Rows from block 11, named by matrix and row number. Rows with one number belong to one channel. Each number is 128 + 32 x the weight over its row's rms, rounded and kept within 0 to 255. All counts start at 0. Numbers have three digits each. After the name is the row's rms in percent of the matrix's.
# convs0: first 3x3 conv (model.decb.0.1.convs.0.weight, 192x192x3x3, standardized in use), inputs 105-109, a 3x3 kernel for each
# convs1: second 3x3 conv (model.decb.0.1.convs.1.weight, 192x192x3x3, standardized in use, transposed), outputs 105-109, a 3x3 kernel for each
convs0.9 113:102117156141118135124062127098164112117151159150116116119119077190149083076167147098087126115164112129122125112147131087152132107153112
convs1.9 094:106073133169122142208139114128121103150118122094159166118083158177139103162154131130098108138088184111169195166122160126127108082101172
convs0.10 114:170118088097122129142146132163135092106114186137095183109130168091093123129082115120171161130126116126152095151132177098155078105146083
convs1.10 105:112131155143134128182163132153120105122121134119068118193132099107147155105117135144094133131117072123077111146166122175124113031116135
convs0.11 118:145125124176059108109109152162097141149107122170083153131116110091122177151088124106140133033103161112125078137131078102118105136079157
convs1.11 092:159113091169181142111087113145131166145154089103104108141143147076129122117158154147116101163124228114134133086138152098113161211142160
convs0.12 110:130130158151154183043082102098134155147141177126101101117190098092118166175131121111147104109081107125098074145162098100141154135146137
convs1.12 097:188128164086111105135133073138126104127110118115133132123099083105134122143091111144143133133137202141124109227123157071101145122144084
convs0.13 104:084119097112192142088126133135109104172149142184102107136076061156098151066138117093106118076152121154154160182097116170081149087113144
convs1.13 116:105109132139127117154139173120095099130142058135101223105137139120156120150153126124106119138088103133160113127120159173176064144065145
convs0.14 091:121174052176255181108199076103145159117175127121142116128152115168255226098218177141127109108199118174153162137144116136150125134176169
convs1.14 109:166110205091000127218108157103126089142141121125127129119175175106117150150110137113106113115081031078118111148094099171135177140086143
convs0.15 115:181137069174146106113118111152089109079052087134086117147102082140176077143144130107156129151110111145070101094170112070111136137162115
convs1.15 099:133098093082121171140119146161066127187143156108136128096086114141093106169118142198150121114172140103077104187171150086166155126125125
convs0.16 112:093083104139134087114079083110098114093100120138119160163152137135182128130146170129149146185090073150094080183199136153171177106085173
convs1.16 115:157143186150144173179170194102136107110155184130119092128170111140144136119113089117154127163117070125107136080161169123126122050111154
convs0.17 090:083084167098128169146112143131150155121080135146086155145153106132091110153099091119080157143093118140130140081149135113119131111102148
convs1.17 098:069124086146133125103145138161216110110199121147136102141136154131138130146119130118207145163118119109112121073128103060117154063172125
convs0.18 102:097165134127107065150175167134128129115133085151134193122171123068153089083094120117172088160158111131132108173115087131101176144143159
convs1.18 096:099152145131147110098037164104087158150139096153107121127137151131122137125138135172127092126093129133147094102130136066128129104091174
convs0.19 096:102137172091118169139170144167079146151182198191197121099120119094214170109132112159132144133171102098142153121102155150107133107132133
convs1.19 100:106124155070083124058151182140097143121135110129110098085143144112108090103115121176170157155146142149114175136089105155148159118102108
convs0.20 102:083149122100132119127147125133163110132207144095092171094130128144093046115120127123128128108124110144125128130169122107176148128111118
convs1.20 093:144142130100124141122142160088214104143074143117155151138153085163177104135110136139190090138137175179141179090134138061105160124105130
convs0.21 097:093108138122079108127135160117171144111173123189160160149096177169096101180145152143116111116148179128144138124138140117144122162140113
convs1.21 093:152127208152184165197182145110136151106140153097125163155173125126133104099172135124119165099115105104111122139104125094141118117116153
convs0.22 107:094157116115137104150093156132160166148148211099115115181142177092105153122126120132091123121126109126115136138141119092144136138148104
convs1.22 088:087126098146153104160139154116171152100150132129077037124126112121125140111119078145151128111130109170131141092124096094124132145127110
convs0.23 119:162148092066143128117132147119102146091129090121153118087166151186081112122160116151150157146104105095108098104081140098136179202099165
convs1.23 095:155118148082098147162125128088108099109187173124150106145150133123142119130129148138177182175164083169164044168135102153128138100100178
convs0.24 101:131190146107145152128118117179155154124103140161166097137138145180128161002137144122148133106081150096146115105131137134142135206123124
convs1.24 107:124146044159130134121118131181153134114221114086117106126143128117113163150115107167143127150104141148160137129117096150141144115146115
convs0.25 100:132096135094142163089130094173128125122083111103188186109142105127089133105159118119126104118093152119113165110110144151150144148171103
convs1.25 097:098113131045090154082102094124103136131155144170131078128091130158125103165159158107112153097142135122128117175072126111088078160145187
convs0.26 110:074132169139149082146190189139130124103171164156195145120165081133150085117161182130102130125118126131177118122141163079119100112093082
convs1.26 119:112106077150137117085133149120080140078125181110190166120119117131129131165111144115124121140132199065123074188125179125047094106144116
convs0.27 109:115146105143129105086095113070113148144102112096128138088139140132094134165131140139149160152128128133133137115141151072205127128161145
convs1.27 108:098068146124081153136142155131155175132153128171124057183140090181121104134105147113152116149130129110143095094150182185046100167162167
convs0.28 071:164149107113112155175178131153111118126152113113140061200150115077131124104170135124145114103104132093122163136156174156174132194145123
convs1.28 093:085126187129162145138115108144128088106106148128129124140120108151114120142118082116121084159146119174142163143125106156089069106116140
convs0.29 107:133115098105109140169103149161117110116101094137172137144138161102117148077142110148131108095119140100107105149131161147179108102090115
convs1.29 093:204131121135150135138152159145106096149145118125127112128174171105152148108123153078115128072171146094123073149149139191111090090179110
convs0.30 101:117093154123085100114126099112108128113150095133082131158094143149117133064177108105141106133129137084123147151103164147121157131145070
convs1.30 101:110127153170115073128134144141158136098092105173164113131116145107110122151108106142145113100103108182112143148151139093174120203113126
convs0.31 109:104145128149124096186108114143106088121141147094150157161152122129164115078121147134146124169136153143181099145097140108130115088096179
convs1.31 094:097162123130089090098121121110062137103129132132150151075136181120071117124089074131052079094109070122106113131080161191080101117155110
convs0.32 098:108115084095110151118085151145140116084096132149115102127153115158157097143180081103100145142154098158171129106144124125124129075097116
convs1.32 091:128175128122112149103130129107110111146136118136141116118081123156104096149134121098091098160100103096171146155159148158148111120164168
convs0.33 094:122107113124148115136136136135181149132151178139132162130112107166106118153188148194126087187119098100164089116131160057131143143136170
convs1.33 105:115158151177133123142128143110149140127067132112087161158135119159043160178160158113154104191186100139111130148051078089054110081122176
convs0.34 100:147150119182198158144179144124143105126118128130101097126151111166125131133124178163130095112106148185135124144121112102120142123153123
convs1.34 106:088133132081096133147183139101153124132135072158095125129159170147115082130124094084130047149132100144112122127137101140051093131120104
convs0.35 106:142118097144143116120150135106128155171111188141165123193124145114117117141136118120119144177095177125155125205110128118160136123137200
convs1.35 091:118109142140158112140102119120135135111151100089122153143116140167146152090147136096111105119171127086127104121132146117063102126226080
convs0.36 100:064123101107191218135209134200120097147078178123112084126171123144089121180123117103152161150178110191132116122186161215106088179075098
convs1.36 101:160119121114061149098117152085120158069145119164158098110107129140140135148147142117101097158070153139185097171161037171084135163065163
convs0.37 108:084118115136159177163122091082164119147107084131105140118128147096182158162126121180114114100134123176136069160149196173147095159090143
convs1.37 102:131136108081065125101099139133121096145091147189177178099100135098091174128114152131119087126184107194163115082165137129107172133091111
convs0.38 119:122143111236090081104119137113138165127130104138087076130129112098133144174149092063128151144118137126130115167162134093119133068072119
convs1.38 106:116108158150139103087110109103186088099125192134138137111098114123144134135130117152113136099149058097169155125142150116163095132139104
convs0.39 118:122159130179217096156176117080170115155196136087105145123171118158147177180151122140129146120103135136122103078131146066120115139211119
convs1.39 121:145176089100173145088132114120107153103108160094115123107148122104148151111116111098148173114136088089156078121090162119114152132101112
convs0.40 094:112148115159150197126183179169087086186140124099125104103120036140142113098193146123170138145149117101157160124054106130136100142238168
convs1.40 098:090133112095164144185123135115100111112092088131146105125085159116097091143137127123080107066091119153077162094106106106122143138182136
convs0.41 100:123159151113133100080061069199107197105118083038102103086151177134131183167093134126146114124149167127117154126158123184120133131157157
convs1.41 091:150161115133122111058119153155128162156114107144068138114109082091094133134097176093107130104088069137121187169116179095100065118123122
convs0.42 107:087090078115108086144130149121121135124059100157124088121122137082152163101115095144140095166149143093093105110142143153142147122142155
convs1.42 114:134115148093126138116093131112085120120169099096113115104125102106141150179119123088128146119087084137118126128136192119098127108133189
convs0.43 101:053092180079119179170230180095167125172162170131065117171133215128075131174240168113069070101101078100133157122143107144184139131152140
convs1.43 104:057060099122121146095134129168128117112116173127102169096076068121185120063125139103109147176130195176181167137144146128094136162122163
convs0.44 113:132082139046142126172211103153168119090112133184093181125196061092122176090081139151157147150150102130117131106115078133050108149113165
convs1.44 094:128154130112121170077107158089115100129104161115122112143141127127140153098063141084152113104135108125148101160094132111090139192095072
convs0.45 118:077121137149142117089162110172123109083133085102169124080161133180136096128081143148104129109088140123115135143168094092073166138081152
convs1.45 102:125102142114112071162127130144115124122094163097106103089140121118115078137111157130151109108167151143104139099140129121144114169049150
convs0.46 103:131106114164119144102164135199135108131200155120135110108161165223127155166105156156121148099116114167104115164116105166175097173129157
convs1.46 093:117115162165066125196161097124116143119116136097136125127132099131166131111143144155176068076105156105149101113118119070069118155097163
convs0.47 106:125116138137139064112092103098148109128153125176137140128099106121158075074119120152089155098105120136177148121099129121124176202137068
convs1.47 094:151112071161135060120142123151085099094144166166125119144128139151142144145094141153083091094206127106150043156140136124117161155180125
convs0.48 107:122110131150135145103127123100114192114113139114138129159057083136159088161152078090132132146104110183134070179114106168111106131169128
convs1.48 102:135120159125142172089139128100128097144107133087067079115094136123106113074118147117140074197119149101109140148130105101114102121104119
convs0.49 115:110128098212223130136160161120092121170094109169145073160165106122131229169121096134107159145144117144148056133152087175164123125044145
convs1.49 096:119078130084082074125131112151140140182139161132103122139137136097135174107082109174173132109111108186182147156122173118123097148048117
convs0.50 111:077082125067089109176114209111129093071133196191164182129190132108118073131115091112126086114105139113129143139172123138164129118144134
convs1.50 091:199094122137166110093156088099128108097153155148108148187162119173139127073112134120137129142163107158165125098132169162124072108106081
convs0.51 107:152111149100188201087094122122081086136150111148174130152155108141146187098107127118130105169098107103209131170119174106121103146114109
convs1.51 098:175165126131088144122125125101048131136083121211151138108182114113076120107058116143109150190149097174181178093110100206141076093156114
convs0.52 105:151134174097137168119064179176126193148150154154083179100090087200054089087119110112087195094149158140101133142159165170158077129139093
convs1.52 093:142127116136141114155212168093161135138166168148084101147102105145164120143157111068145104094069164076132164178134061134088125108130133
convs0.53 111:107108108157103105177143086108063094142137131191124100154112109184163122113142176140131110066164182134104099114155171085155137128078105
convs1.53 096:144094104107107139106087146127116128144121089098173158123113145171100098141170108182154101122114147136178145074100097158077162126127121
convs0.54 112:202106110109098139124085107176121110086127126132106114106109145146104083185150145145103134161126161117172143107103135129167129141107153
convs1.54 094:105154122124131039172135118140125089122118103167150124088064125130152137150162163200141154083150079145144125155123122140090136196159092
convs0.55 105:070094087160180146162174172137119147169111145120140073057078111180140104241153133137117153166139129144178130108136132154162129125170168
convs1.55 109:115082147123074120119174168164103188136020147151107137108123097153106112135128154120151122126106079147154143114083111166168110160079162
convs0.56 104:148103082111078082122152159143101080146114127159164154119230135116125083084086108187165124105143127159164112149115143090125076122113104
convs1.56 115:149114132134108125130105179155174107139142105162057095155178158134100102122101056107100100102105132102129103124107165162133098087116130
convs0.57 108:121150141097152135122120086097099117129114160132158119047127122158124123127065168083172119123128112157110143139100186148064182114098136
convs1.57 118:169144080201153161135158091171137085108163138142110089129153119140188069131130129130181149119140094141042149094133101089244051109197128
convs0.58 104:088100173108091165117143079159151166085174083148130131143091063085163137083131185120130124126131160141172157118132119088110098079087075
convs1.58 093:151148162140123123105136122095176114123113125068120066110111136107134115157133117146087100120160107135132104078138183123168204094090134
convs0.59 115:129171152177119070099190189085127119069151116135151125110119162132074138160094125101120167144161076127143101139122125163128105051164183
convs1.59 099:110112159153143109116048103115103138179139177095061125155122115071151118111124133140108123187162106121153214152074172110086150170126124
convs0.60 091:132143136154124121105086128142189181116111078109130118091103103130224201170214183133127162135096130119137139126085142110130084116129093
convs1.60 095:188168138082145107138116112109172152154135146139112167074022108111025108106117121104094149099150137183158119113133109116142100195139187
convs0.61 104:143108174127099105181160150127111131162122132124171152129165113094130141097101170120191151117161168081133157164143155118125156123133147
convs1.61 102:107137126149159168134181134105151150177144144170143111159147173150103124186096112116140087136106135091144133103086135078070158113088129
convs0.62 110:065095150067018104145120127130079113082102088112120119142099128168206108105137148179134105183104081095140124138161104162163144140075112
convs1.62 129:113115149139142099104128084117146114175151170099177172096094142105131091170149102094085144120115156093142098134153137147094094147161096
convs0.63 108:214176131123088098143166156141049069185141157132096201142111150101106114161093113131119124114124028137122094102087096097153156159078147
convs1.63 094:111156204133179166096098106150153117119077082172209114135115107144141156136125127171097102163102096116148138095190161123062064164149149
convs0.64 110:167111124088053094108066099135104113125147166150165142143154135112129166125128097178158102108102141186115139109136134153095103148136117
convs1.64 123:135149147141177148187143160103088143148166106214114145155128150147091166087097106152112136154123146095155107143079133130141162135143123
convs0.65 114:139107088103095153123126122157103148110145131127122118139164122101117153110096129108110119155115124133136129107059115111143104107135157
convs1.65 099:175128102103129120133061065100125087142150131163166119137122129161103155083118111128139090139112155111205177143112111112128127136128084
convs0.66 107:118157148113093116099171158152119092084140084093158193164110167124131122130115090120131126161074152156162146124040118156194145129095169
convs1.66 093:100106143164120099094110163109111153124151155154137137142165123122131122126124083072092125158201079112131140125103107135102081096140137
convs0.67 105:103115127174152122195166072077123132117129144098097125149137126172110118116143142164126126126142122144117137132118092149137106131165111
convs1.67 093:158115084155099125158133142138139168099144126165076134110123161128128131151125135099099126165134089159122115132126190167083107156153154
convs0.68 107:132066125086152101209144174107061190127148152164146116109109158097053100133130095152112140163116150147159143153131161121130105129142070
convs1.68 095:123163142099121141086125105102133128068103148104161113143130122147156104146116109169125111112125129119145106147152095123230167132110132
convs0.69 103:089135139133047075102133139136089102136136103147109108095063137195100099150177097150141144130129116166135139125102110080136125144145126
convs1.69 096:188148120207194127102129181150148121135051213100168118166126131137162094146194154072128119121116097108101085184136092119112153180154074
convs0.70 103:128110127142089036087094115094140131142059121146141117113140165093116209189125101147110089116148131117146128122135125171188163159166136
convs1.70 102:144158116107122162132158148125133176182117115139153128119131138080093180105098103081116157138127166128191113108104061105135086134116187
convs0.71 105:141118108111130176148148139173115086147117175135091083149137127199086068206125085161103151131178119114113129111079081086082122172175125
convs1.71 086:178124123065089086150047081087147093061161199140140110144111068158114086126165084121144142161165116115122088138123104102150126085150149
convs0.72 110:170167140047132148126104140171130127107072108060136118151126078096157134122151128153158067215147113139133112130148139174068107178136137
convs1.72 097:137141110085086174126121090144180131115126163105142145134128156099087168158129119144177134184129053192126130143160162174166067127140140
convs0.73 106:157158098142111100104163161129119135115078157109110093110157124133128061113083093153185139136158043139040091189145060077105145061204205
convs1.73 116:123151161097145118131133146154130127103167116125160098171191099139118119089120118069215155177115157122157111185066125152151159124113116
convs0.74 098:133137153082116157152146123125051154210111147181099134106077114114058147153181099126170129145155109145189141149158098091157144157107140
convs1.74 095:115138159093158111103160139146131092159092096079156181171151124179167160126178128132157111204087162089099158095121141072125101093138128
convs0.75 117:139119164081113159198090084183166140179181121103197130049144125085109152081091126108113161077121120192086134104143137078095182154143135
convs1.75 124:118111132151115125135091135158090094047122154074078123100083119126073075162155100148138115141149115127127097112073153120114134155108125
convs0.76 102:172118109183135083141175149099174199143167175121121098081123168151094166192061104157163153076121093142098186117111122040127217181139133
convs1.76 105:105116153191150124076204112123163146108111121143143134139168078107133193123108145091161141173123242089093117116129134037110144170185091
convs0.77 102:184081090085031141184136163124082122142150140189154148070156118158156172124129163080139107134105116129170073173166134197255136134128094
convs1.77 113:127097111071074129081096113141131171140115085122163111152154138123109127122153112138112131128078157207115231138082105108147093137182118
convs0.78 108:050101123085137105114137173118069084123184139152163121176131134151104123111035108126109183147168108118123157131161112180108152085124143
convs1.78 094:105137104145127122109106118147201102124091148105121095146141142146148103118096082071163179116096124073180158124127109120122067177133125
convs0.79 123:102144143106155150119107104202108182066129087115132103138142121126162141113196155140090085143137139113177093144095123173147138130089131
convs1.79 117:117125117160115114148134119137075078134155105164148114123106089143162147174153114109114151181165112107139077131120126127194093072180187
convs0.80 097:105106115112121079108154134114102146064133088176155129093173128101089126141118103127153150125139132138121152138137113082114149083099118
convs1.80 105:144129133151129129089114113120120143112068137092163217119138121145188149108142157140194144122102148111078089115179129113148172105133098
convs0.81 125:128117120118057104108138108084172161181135152093117112154116096153145072153208079102119131202120151123146089122116142122156085151141131
convs1.81 131:155145159140103175155180136144068129051175178094115159135072068200127089152150133149149148118136134107159117139106112130101122157092136
convs0.82 109:197090138139153089165142115119196198154079085078096129116083117118129099108117129189150107153095139136130109162095101147106169148113143
convs1.82 096:117116112182133156124161148161106151161119114114127119124117154137123126130155164160118055136134157180156057093084125129154087159127082
convs0.83 114:108130083135102108174116083134185116114149104150142144156067125160130144078119094168149083126120103129114097113147132105116155080120119
convs1.83 099:148126125073147124085141193157151101186154125143074145171121164140142123136121144110124111174160135202114095147123142128150128101115163
convs0.84 094:085157114108192242047225241132092128105113128165168120081095163168111132136107169102153111150148185065167122145139144164158163183126155
convs1.84 099:120159204098071151165140114087162130106132135076133159141139100152133129129147117147127141111100126134102129077091148115129120119169132
convs0.85 126:141134177124092121157134166157101115200103164142117104117142122195100158110071129120144132192163167141131110130119132173167118152083130
convs1.85 123:092161118133094113108147136160133160081195087157083131137114122106121108147130090143128102147055138147148138074158129112127129149156153
convs0.86 115:077180123204197119079084107132131105129128183111159148106100111161112128158181144076154173165136092125144104110080154101126124160156107
convs1.86 088:120157188154113149178092140130124123117086095112087122136115109170142091145160191075155135153094140138049178151159139149062139099188109
convs0.87 095:140142152127092122162130124132095212138125149144120124109100128089143133081136143111140126135114133133098121124127133128172170134080138
convs1.87 106:162159159189169172141130177147093146124106151139069084149158152172081132193144159152123115189118103204145115145136140125119164095118118
convs0.88 081:206161142115101139120147171129102104133122102140112143114123169116152083166111112070197203099110139112115173084107105078156123083115136
convs1.88 099:152111145121145139150132102109149111180085087093132176136189141128128144136155156133180127142115132109142140099103142120102107099105108
convs0.89 107:122166105176115075175101186136171154123127125140092121140154170058111158109093132174159123154122141128097114141126062079212098077131071
convs1.89 104:089123099110095121153105123104165124141147081180099177145180144121111176113142125094180177182096139176055148124095134117149099175101153
convs0.90 103:175120141097097113044075102127133125176139117124104144080078124164164160135124084140185150133122138127102130135098149152120146135142145
convs1.90 113:109145105089110106137128086108134148150132112138174130135091072135110153072121134081159169097174082102107182095125062146186123191137112
convs0.91 108:137124106138146103114128114112131128124092123158079145145091169154106059160108128127144136102128139088169124145062117140098164141115163
convs1.91 095:153136111097123132134103071138124110214129142121131148177123148131106082130135124089121131131185198134088118106156126111123088134163035
convs0.92 106:093121133148107114172101155099163158101100168101040134108137156092066161126149107142101157195124085093118128116145127087158134144109131
convs1.92 093:100108073126095140156093127168155174151144124126098146164115113179175130092133127120160134147127118104154140120122133197104131165084042
convs0.93 103:117123121087150109097108134108129147140158110159167141111140166124160118132187113144111163051154156147144105137151102179131144135139095
convs1.93 112:108149169152111153198102163126108128168144115129128159147128138128140146116128140135091154091065220075110143165119117124124161151110132
convs0.94 098:130105136180151119146109072132077129103098141125095130143168105152168102162125124135167147154104162141107097154066131164179124142113113
convs1.94 101:131121101119126102127169151120121152112123118120112104101122132136121128149142124122169137039143118087092118120071139149118101163175160
convs0.95 077:136119160190169154152137177115136141133136113142117133102149109171098160154177079168129129165162173124138148093077095137170138107178137
convs1.95 096:115085121092075097095100140153153132127145139087111118125112072139161161125146123120093096120109159074102106149109132152116175128164160
convs0.96 089:119101120128100089066133089099103112121151126139145144168105064129172150149097107117182114147144141109144154164133133163140164108195114
convs1.96 105:107096116099108183136138123135073096156132128178199174186126151141153146119136085153120176102105172125165103120083139155104114116121100
convs0.97 099:075010051090104179152107124141086128108110189171121137095151169096101119143109112097138114172145110124150157170120142112097117095164157
convs1.97 097:110086123051075128116158181083173111057116138119194147126137121115143145128116126136081128125093080146092168116113182122166072111129123
convs0.98 086:113111068148111081192133124083092098115127126095151153106107018093141189119131206181207133135154151114063139120133052116069136140103165
convs1.98 095:163202188141161148069066075180101110145155157191150158094142156099126124176075143134178151083125162129076068158137158122177120142148151
convs0.99 104:115174131207146117078101117071187114169079047157083124147114101148150109129166091110084125111088166084117117079112113106145078124160179
convs1.99 090:124140104169120073140091085146164124167127114169058141151095145131114106142175152143164165131136135152213113075200158173134212177145152
convs0.100 097:078111134120116068061090101120140125217132134100119147087104165146099060117085100137187138158120128090150116128150107133114146108109164
convs1.100 102:107144095133106151055107144141154095131102062133138136135105103132163120115153128153153126148132166103098137128158117099084116155151148
convs0.101 087:078093141096124118086086121136136097099093081131139149118080092127148120069096131110131135143100153132122126167181153159189162167119091
convs1.101 099:157178136105133163075159201090169150164156173152077202145098136126126127143149115144148099059172154080129138111115104135138118150112188
convs0.102 088:113125101148120060127121099149119134155150145150109128111157140136159186092100241099126100139157164115136109108163115128163112137132107
convs1.102 092:095074093090105110131102082077138108147142090174127128087148119074134170088125136085177088104124112187141148126105143103165085159096140
convs0.103 092:132097099016122073084077085165113100090149101124146146124160089139096085123100082124188123147128123130148134113141113101135131154142139
convs1.103 095:112070148145081124225131111105107132147147127142112085159130143161161149090129138115161089128108157140070090143128169108103169093098154
convs0.104 084:106205216198195162169205088131111105142168099146095117130112165124109108243190170102109109153142131161126137146112128106124106148114119
convs1.104 099:134069089152174121090137186139124092110124129158149133129134123135131138102119133129091097100116095118167092167190112146187153153138092
convs0.105 081:125110117125130114135105130141089126144173125116123093152108174198100050096185108135147152134157111186132108075170072026059102101150115
convs1.105 097:104180145108135184112179136168138109109115168177150096159085108162141093086140128135105079078097114111072053126157183112129170168154182
convs0.106 096:161139088186166128123120126127153096153107170142160154134128112126100163162160103138155181120116168164143096150111072195144107142181109
convs1.106 093:114113133110056079139136113128082113090114099125126137118139127124139148112073140188141100068177142135126136180124136139127068177160156
convs0.107 097:160115134137107069092074127169137130136121144127153151138110153099112174071113173180102112169115123140137108104120126142096119178090123
convs1.107 099:142185119170146127148125196160112165167084098097155083111170172106120150159143134126108143129164114201171051102184082153160156170134169
convs0.108 075:181137131092103086041112123107132190123138140151158176142106123139095144134106081122132077175115130135174187110126131106163118137064086
convs1.108 091:176124134160126123145162122129142103104086122175142143179124134118116125122157147117097146088119122113120130165146133147018140097164140
convs0.109 093:141086084110130111111118107108120146145145146105123086124079116155144123148202133160078120132130156177128153141151154084096168136102123
convs1.109 095:138122121135127124124137077103126126134136139160184094120132142141132124128162116089123094140155186153156107166166164130139189083074148
convs0.110 101:122103097110093176098067128158126146101127105072134138104142123112096109069112126139115095150109155184125092135118120150129140128087108
convs1.110 094:126131107073105148136094108085140234120114134141159057141150125144125131139105135169120137122106159114129059189134125120135125127135135
convs0.111 094:065068099239159102242208127059140129079165178146100109105052108082111138127074115125136102148184115154123168139164132175083125127140149
convs1.111 101:164126140142152134120155174139095090157110096085125109127155196088111149131092155070155095152078115133088094165124124142146112109108116
convs0.112 101:139151168064124033130105134127146062129166121096146179103135095139137109095120155164151083138084188111066193079109185130137124167116115
convs1.112 096:065147125138116139107100117204164137084070115139123117127184158092125097113118133075186171126162159125089103137151178172109095087175170
convs0.113 102:169114145109089136136119112129169129075127137089097149097128134138110144144146100104101153151141184140124119126108126133143119145155096
convs1.113 095:104117111095180136109107139089138196132157150127136106138135094093134130106150142125158136116121119045152123193139145098114151110135146
convs0.114 093:064084098159129156134130090130165085169141104130209171135059162140191119179195073139152116130136163133164131110136112153125053136084113
convs1.114 089:184131142154154149103191149056177125151087092149126146141120099146108086159152116164101083096127111128087172149201109162131125109094179
convs0.115 099:141119121204128149194148108153169172189171110099148118093123120125130103069080132128109099115227145204131075174169106147168154100158128
convs1.115 088:148143114107153140096138103084148170154146101065107105166136147164137166133122130164139137164075105177145131080125138079081166175146057
convs0.116 066:145164136120160165137155122091188128083087149123150111137172149121076132094051142139113092175196178103124123130104170180146136138157118
convs1.116 093:126092135125114084144121153142161106179163171104090111090141136153151146135162149121097139034141136133154127179117180153094138139118099
convs0.117 093:131130178065128229096155164143111137167090085145161133217171176105134092145118117194101136093117125086112194127139082164140137095130138
convs1.117 101:075146142062114106083103146121153124127115129152183115149113109172129061150118123105099208153175156182202131137150098122139123123107159
convs0.118 088:140093118176097127128128176132163138140129123129126160100099096128150123138082128136140083120098152103134177107157181155128184116124153
convs1.118 099:114135137160134032174154078075114122129161096125066092106113153147081122185130150078074116149136079144134127120066168125166072151070138
convs0.119 085:119124150084112173113155164152124077113075135125128153140088136207099104133115117164145112161166126150162140184146086151109096146096113
convs1.119 105:099132116099165139145133117159152117136102144113076078113120085120112099101100124121120126108114119110121098200110126169138142137094151
convs0.120 083:131118104153139184106118112147163113117141083139189135152135093119168096090148127124104141133140159181134156145121147075098093154127150
convs1.120 090:142155128084140133134128125139139154098138091106156102092130126132119106111119099097102101061171077093190112127073093164141070126169139
convs0.121 095:122117112139132097128132172176134138114117137089097112149107113181130100137146134137138117124124132094077140133118125107136095143194088
convs1.121 100:121148114103144097098144082133174137160088138144135158148116126124112100111135121137168151112114101140130160108117113120113036131102095
convs0.122 089:129154163139147212081069144062106093146177151139170206149074143114130126131091086130117198158149160144117155242168145130131158119222152
convs1.122 095:118173088085199144096133130079092124163052098160161138163152135134097157114141134124172105143153136106144190093044129151213126196122086
convs0.123 100:168170217167155153087099045209133134151149105144157084163115142089048096156132147121159163140084099109139166096063075087133087143132172
convs1.123 092:149149128143157084143097103103099113046134168107126114142111100119177137144145146082146175155172123139144125114076175124144145148113141
convs0.124 101:110079112096148087172160095116167150075169141142117106130145159152069102169066113176120111142125130087170123118144161141140104133060159
convs1.124 094:154085078184116122133157148120116102150154168134082110124167154140133142104139109050103172092144120152195081136150123132079061126131123
convs0.125 087:070128168105137133058081142145107154105150158114135114108119075152180117145186163179099134198149165110143127117195137115154135118135183
convs1.125 099:103094138130122170115140133167110135165046112188115116132155133107151139113099152052095139121143095120159135136096148111135134180130127
convs0.126 090:156094119125110182130172093092103121105105154092079100074131086097101125156103159181151105107096110126132166157151134081140217170193141
convs1.126 097:071087069098128071092109119183131164131137118110106109136136147148124139122102158114109129157136159145101158171086083067165136133173131
convs0.127 097:108131083148199106179221171101122164099121139149172141175141119123072096192091029103140121116129142121135132138132157163077139150078100
convs1.127 095:146123084167148102163156141153100133125111152092139113168156112140147171133092139142165112090099209138132154154152118146133117139084151
convs0.128 092:120112104125107139114130114129099096117116126190153134089119119088111161070118161112120110107176104105119104131157070115157084127109104
convs1.128 099:113131122145162152158146122121125115106158144135144111104132151120130147104115134136153108118133188199130132076138175088174154074168160
convs0.129 084:137159153159151088133070097146141100134090111175158151096105146070110149165123075096116141124108110158114122077123115154113153142135139
convs1.129 095:203197142118151071130102114095149108179212182106134113169128086117132147114136139140125134118119163203114185136132129160140119098124214
convs0.130 096:156123165105108117105128139107085112146102117119140128181187193133064137125062073132086130153138141076125116163124142145183143071088113
convs1.130 100:103124132131199115119124139122113084133145126143047151143155126123102117103087120091161149170136150086109125127170187146094177166147092
convs0.131 096:156069138100092094179114056166087117153150131154132175133108135122126138085099096142129095151147119140046107165110145160074184133139118
convs1.131 092:144138036148178125109125063088135129071132071129130042157137162156145107141116098202109178135092140138179142148139125141154113098158061
convs0.132 083:117125147138115103122069080115105108156154138098082140119132093107198139135194157086104096156127091121123124104115137115114165118143101
convs1.132 106:118149117195202107097126128112142154124130080119152156121107138119102131152131150127115101156188068100179165138139110115124111126190194
convs0.133 071:151133135178167155125130083110109147080080128167131147097122096114137086119215109138084102123108194120177139090100085124184101167135106
convs1.133 090:152167135138141075101109130121114099093139154116161086153084128127157111118110130150122112128103159080208150174125163114096175078116110
convs0.134 099:110105107073088123135082089056131117071180125125150128096096124108115127198078085127126129148154138121142132147085160121153164127130114
convs1.134 100:169182101122163154150165134133165161152083073127111194165139130127136118131107125145100058135098090133182111134140167131115195087132096
convs0.135 086:175151149156126135121110168145168188125101123174164120161102090133138138112141157090154174171132156140134178129097095191118127128106118
convs1.135 105:107107172133163157138159152130126136058112180108103160127110140088095141136181115107089157155080087104117133162140152139153101137125099
convs0.136 091:125160182069119203119116114190199122110137103097099128152106128152087086110082159213131172120119117117137131157038156146140112173162144
convs1.136 092:122143105146105156117147146148155157130103144094171151134133120124163151111165154117149174103164162052172093112137097215112115171186148
convs0.137 097:058148180111155087091137146116117133119149103128188143155142078185144032157199077113154137106100128143132072137168149090121149139099146
convs1.137 096:160148200172067126083094105147078140119127107098193145128094085201129066138117110176172178099160165066101171093105076124091101121144093
convs0.138 034:216198177186195189204218248080115090101102093117130118141131168115128131128121201114088092098063072077076091189222180149199120144153134
convs1.138 094:136108107129104115125148118121150144156126113137138139119131131138105135130116113114117137149230073179084117140177141149127187106190200
convs0.139 089:127125148076136102084129076161096106135091139084120115146135129095141146105109131117095117117130142113103130087094150145152104108162129
convs1.139 102:092118161116154174114098168199132092145102117097124163162151162118131112180094118075109100175124168148113145098136160106129138138125105